config.toml
image_size = 32
horizontal_flip = true
inner_norm = true
drop_path = 0.15
depths = [3, 3, 3]
projector_hidden_layers = 2
target_momentum = 0.99
residual_init = "none"
learning_rate = 0.0016
beta1 = 0.9
lr_schedule = "step"
Rows from block 4 of a small self-supervised image encoder, named by matrix and row number. Rows with one number belong to one neuron. Each number is 500 + 25 x the weight over its row's rms, rounded and kept within 0 to 999. All counts start at 0. Numbers have three digits each.
After each neuron's rows are labels from the 100 images, of 14848, where the neuron reaches its largest size: "top examples" is what is common among them. Only what is clearly more common there than usual is listed. The data: rendered scenes of toy objects such as cars, trees, mugs and chairs.
# gate: MLP gate (model.blocks.4.mlp.gate.weight, 336x128), inputs 78-103
# fc1: MLP up (model.blocks.4.mlp.fc1.weight, 336x128), inputs 78-103
# fc2: MLP down (model.blocks.4.mlp.fc2.weight, 128x336, transposed), outputs 78-103

gate.128:506500542463512509500499499541485529502482480490496500457509482500500500500500
fc1.128:517500532456516500500525453482500548474485519491484552535479550518500500533458
fc2.128:522458517507473494457500540552500500500465521500531500500533499500500565500455
top examples: light from the left

gate.61:529464522500477525500506525500506470500459491497500500489500486500466496513500
fc1.61:523550500500500518509482502490500500500484486481491488495500489515564500500518
fc2.61:488512485487500474485500499494492500471498494516500472531517503500500477497502
top examples: light from the left

gate.287:490450500504536573498463485518484527493510473500500502491500500500466500500500
fc1.287:512501492504506513513481500555500472564473480500510564476509505492455543510500
fc2.287:485500500489500429500500497525500512513500430465485528515475500456537471488500
top examples: light from behind the scene

gate.240:500500477500531511500500500500565500509435500522516469487466500511509500524503
fc1.240:500479506486471500508500528500500510424500500498505565506536500463471550514500
fc2.240:459502476499500495497499506487505480445484480519560463500486500480552420476513
top examples: light from the left

gate.62:459500485517483477512500524500500477500486500547500523507500429500543518513545
fc1.62:489508507500498514514487508482500496486529500490480525526500453500474512572497
fc2.62:503462474500484500500500472487508500523487500444466563510500487500500475459511
top examples: light from the right

gate.282:448484478468532522500500500564500526485469500500468496449517481500472500500489
fc1.282:514500500504500479518500500483500500515528500507526500520500500500473552461486
fc2.282:470542503500470458500505538505500489498457526542500483500500482525500500543500
top examples: light from behind the scene

gate.127:470512500500522500500500510504526490495493497502500500478500465518534487491500
fc1.127:466470500513512497455500506538500500495483500570418500500500507478500513466500
fc2.127:500536516516494532435492500468482515561529500524500480461518523468538522521501
top examples: count: one

gate.108:461509510502497503464500499451500536562500527512459501476500532500531535529500
fc1.108:500513500500460506523476500527463451453494459477500510502508414498500444491464
fc2.108:484500494443476455539500520481570492500500469522497521542500500495500467512459
top examples: count: three

gate.151:500475522500499494456513500484503500503526503535478469500483500520454500500467
fc1.151:470491500509500500500500500497478481500500500519462562458500501495484500565500
fc2.151:513535500502501500501490513523524503490463496492500499490493500500500518500500
top examples: count: one

gate.186:500487535500473519439500500490531500474500446473510477510500477500500466546455
fc1.186:497500500493489491496495484500500472500482500500500506520536476500500435500483
fc2.186:544451488500494515515518483500480491500500545470511500500565500500496492475500
top examples: count: three

gate.104:500519500500485517500462544507500500468525500447500532500502500466500500512500
fc1.104:500487500500500526443474508492513510500486500500501556484460477469466500520500
fc2.104:493441500497499494524539553500491483538522474483462518500439514537515500474500
top examples: green object; its colour: green

gate.278:498554511500418500500533486474500493510500539500500500465523504535503500500473
fc1.278:507500452500530523500500532533500500500500500529519500507500514500507504472450
fc2.278:468492521480500468500512500500444505500532462542494477495512518508501500524500
top examples: candle

gate.152:500500476530492548499435500500498500490477493479509502500438500466500507500478
fc1.152:497500460483500499506500528499503493500473493533500518500548452468504522513500
fc2.152:500500461485500475548454487500499484500500500510477536455500492495505508455521
top examples: light from behind the camera

gate.331:500523442500476500460500483500519530572504482529559518513500500479500563483471
fc1.331:500452456500460439528554529500500433503501511537548523500500478487487540500536
fc2.331:525518508513529458500534500500460500526507500565473516511500522485429540552487
top examples: count: three

gate.5:480500500464500500486488489500490529500512500500436500510506443500500509483535
fc1.5:539500539500500500500517507511500465500479436500504484473521486526451467500500
fc2.5:460453525468474477500494500508500479506464498500500454534485500523511474503483
top examples: count: three

gate.101:511524518504560470473500529516503511500455500530500500500518500500505455520479
fc1.101:485500506517437478498496516491532500500500503529529512464515476487440514485503
fc2.101:520500509482546479500481482470500500456500542491500500500500506472500500500551
top examples: light from behind the scene

gate.24:480500542485461500480500500454505494555446473511500440489528538507534500500508
fc1.24:482516568471522469503500524500530503516530500500510435500500475519521500517521
fc2.24:527500504534518500542495529540483495512475514522500500511440500468500500453500
top examples: count: three

gate.8:518500467488496522512542523492460500510500509509508500541500529496500554500534
fc1.8:500478500516500500474500512500500500500510517500500500500440500536468494500516
fc2.8:508500515488471465500542500522525502529460468501551504520459468489499500471512
top examples: white object; its colour: white

gate.250:512478547500500500516500537500481512449495487521454497521500531470503480539442
fc1.250:488525485500527471500488523533500484500500500466526473500490496550507513504500
fc2.250:500469486500467468492499462500466438404474500525506481500547464530445500524492
top examples: count: one

gate.312:520500592517490500433533493500457499493491493527508500524500500500529513500520
fc1.312:494500415492455500518500519531500515500500500500513469500511466482500503469502
fc2.312:500604500500483500509472500464500500475500491500497429501500510479500500533500
top examples: light from the left

gate.281:500488500500495483500548500511500575500486487500479521512438452489500506541494
fc1.281:500473500500500500500521505514505491528520500485466500500462463468492531476467
fc2.281:541478479558489559500523508518500467468500483527525469500500476455500516480494
top examples: count: one

gate.188:502557468494524542500484462512500525522463501500496511515547500523500478521465
fc1.188:532524505498496500513505526475522434467489474484519461500480524534463490502488
fc2.188:476423535464487492470498500488526464523500488500521495500500549484441514500493
top examples: count: three

gate.291:529507475468433528500524497500478491458452488500500542500483474500500500520466
fc1.291:500496452490483527500530507508463509459513500500477542500521500500517500501508
fc2.291:500444500500447500500524489498500512480463508515500515497500527506510477500491
top examples: red object; its colour: red

gate.211:500536500489523500500516521549489500507500500513511500500500500500500500469500
fc1.211:492500489545500500500500500512500513500532500517500500510531538500500523505529
fc2.211:481532446495527500511534500503495480507510525500544459500500479495480500500524
top examples: barrel; arch

gate.224:497500504474468507500457434500500500510490500476483500461515502519500504537500
fc1.224:474500551481485500500518492489500500500530500500500495498486500523500468500457
fc2.224:500508479500526527488515489500518533527484500500500479548500500511484539548471
top examples: white object; its colour: white

gate.96:500477475486528491464462505500501522561500480500490517500568466500507476500453
fc1.96:510551483495525487525539510488500476500500507500534501530449549500500500518489
fc2.96:494500501516508492512500500478527500493503500561499495500501500501473500519500
top examples: light from behind the scene

gate.208:466500470500498497523528489553525470519506477494530502491477502532493500542474
fc1.208:500527482468500525525486515524455482500475494473500507500513500485497500473464
fc2.208:466526500492513448503500526516500474500486474500514466492483470500528523499509
top examples: light from behind the camera; white object; its colour: white

gate.97:500507505500500500518500500500521529471500513487508480500545500500500472472488
fc1.97:476500566500504426500500480500513500500500500457500463484459500519503411500500
fc2.97:500500482500500525500488528500500500499514489500500479512446477500500467500510
top examples: light from behind the camera; white object

gate.273:516500441466458500500524502529500464511454500530472528517500500505500500557500
fc1.273:500525462474500500500547503538500493509500500526467505464500493500476525514500
fc2.273:493500502540500500500510551529496536545467472517533524515462464509539500513446
top examples: light from behind the camera; white object

gate.276:497546500511469500469512500478482500500500500510570500525548500520495500470515
fc1.276:506481469500524500518542525500500500525488480491500493499499500473572500552495
fc2.276:481546500513479509500500500500539500498495500483553505451494503487571500480500
top examples: count: one

gate.176:500503471500537500458539528450500516500532550495514500527435483481485553500518
fc1.176:506507488468505500459499500471441532491500469507473500483458500478525484500463
fc2.176:500500496500503495493548543500530490500527496528576500469500500468504469483500
top examples: light from the left

gate.129:500477500477535491504491500498500500522522500500545500444500500517491491491508
fc1.129:500523508533423500449542500500481464478500466518544465500491549500508500536522
fc2.129:534535512500513535482486500542500539496500469501484500517500500524500556456485
top examples: white object; its colour: white; bottle

gate.137:484500548500506500499500500500481503500468500462517500491518481511489500500523
fc1.137:500486544515499404488500500475500521500537475501500441494523513501491500494473
fc2.137:482494503513509500500459510489500515522479500500476554506441507500507433487500
top examples: light from the right

gate.270:501543500486514518500580468537512500500511474500500484468500513573500496540500
fc1.270:500525561487500500480484502451500465493532555500504500493500490533500467500495
fc2.270:506500500471508526567485503496545533500489486469471500471541500542449500529516
top examples: blue object

gate.283:537500482500528529500500514499491452500500477500534471500484514500500493500531
fc1.283:500500527499492503505549544514508498488500500558528497517504500500522500500482
fc2.283:448517500519492487535458500500555500459500503480490490520476489511508494500500
top examples: count: three

gate.103:484506456473500564500468462548503516500483500500435507467500468505500500495500
fc1.103:516500500500505500490483500474500500500522541500500526523470500447510479500455
fc2.103:516500500486500518483475500500527515511500487457463532525481518500500537500500
top examples: white object; its colour: white

gate.67:500487520517500533523475500531528506470500500519560461489495500491543463503477
fc1.67:471545502510480500500500500500484545500500516500474459500429500517535508516508
fc2.67:506483484514480474500463500543529477558500525508500500487526454486486489531500
top examples: hammer

gate.167:501450460458501548496495494525486469481500513500500498500501464500469479518540
fc1.167:483500518500530496446532467504507474554500500538551495500493500500455500476504
fc2.167:526513538551517500455461500510461484557500510500500500510485500542531500540500
top examples: light from behind the camera; white object

gate.304:506500467500529532500501500502500474487459500481500519505438500476488523466523
fc1.304:500535500497467492513494502500553500530482500487469508456473507528500447500506
fc2.304:548546500481500500500563486500487489536506528496448457500500504500500537500452
top examples: count: three

gate.187:527529500494509538521500489466527491500500500493503493474479500500546480478543
fc1.187:513502487510500497488520500510497481482500500491539500479502500500504500496571
fc2.187:500457500476527495483543500475533500602532500498440487500500548500468500509478
top examples: count: three

gate.334:491500510500500530500500491484550500500500506500503500500500480532500500498500
fc1.334:482547548484500500536475514500532479508463524500496445500480513553512500500509
fc2.334:500500500500500518505500500493500474500500530508536554500500469510530482500547
top examples: hammer; black object

gate.163:546500500468473536505548503498483478500498500500500500500478501500500536500500
fc1.163:527500408496503520528584500527494491500500500466508514500501500500492486500497
fc2.163:532456500536500521500515487500506537500492501533500509510461465471535500481515
top examples: red object

gate.85:500473533500501512500500500546500500500500500500500513500542500500500500500500
fc1.85:500500500521495500500473500500532454500484493500500482500500450500522481473500
fc2.85:473500476468459512506528477465500516508509464483515475500500475500500500498479
top examples: light from behind the camera; its colour: yellow

gate.46:507482520475533535451532474528500519549526467466500500500469500489496431490500
fc1.46:500522502500451525529484497471476506480500500500524544500480500479500436500500
fc2.46:554460501479494500461509464533491500461500500443476492551500519525500497542442
top examples: its colour: black

gate.107:500498500500500504556504457501473456500504527526500521501497532494480512519495
fc1.107:504500500500519500504500500477525528486514509477514496538485528464494500505500
fc2.107:534458517541500487512474441500457469462525505500479500460517473524508500508503
top examples: light from the right

gate.263:462495500500474500486500470529487500500483500500500517488500500558485485540530
fc1.263:481478458469524544500441517498508530560500503500484543508489523478500500547505
fc2.263:500500507491472515436566493439479471500531488496483500500537558510506500526493
top examples: count: three

gate.328:500502507500469500513506517500500498590500500500514482481500519521442500500433
fc1.328:453500500505452500568544490539500524517500500463518500486496453477519529500500
fc2.328:500500500494460500515529550500486500536500459500500500536500476509511500524500
top examples: white object; its colour: white

gate.117:510500495528463500461441522492503500539513523481531518493470492430501511473500
fc1.117:481500556500533531434477500476524495477510500539475471507500478523525500509506
fc2.117:470519500500500509487457483492480490517500521489479494500540500464500500461500
top examples: yellow object; its colour: yellow

gate.183:500489500500521464500500500487453500511500474528464506500500500500500512500515
fc1.183:476507507500481528473500500537524495555500496500496500500471568500500520500475
fc2.183:453579500525500545500487506500500501486472483539543469491500500500541487495480
top examples: hammer

gate.207:488494525500532506500500500514527507520532519517538516494500500500500500447473
fc1.207:504532500512475500557500500486482486525491517479525500477487500500500528457500
fc2.207:530566458487496500505548495510541540506518495463500500523486500493433483531515
top examples: light from the right

gate.70:443475523523500500500500485506500557475528480512500500492521483512500442500521
fc1.70:480500500524546536476525500516457531469535500500455479500500500478552493441500
fc2.70:473501507481500473500487463500500472450483548512504515518599528520491529500500
top examples: light from behind the camera

gate.27:508465500477530500500520500486486500500440500467491516500500492476500500566500
fc1.27:485425542483539458462506500490463500533500498537500505512500509469510500545531
fc2.27:500462500500500500500508500500547495500523539404520528500500510505456500500500
top examples: light from the left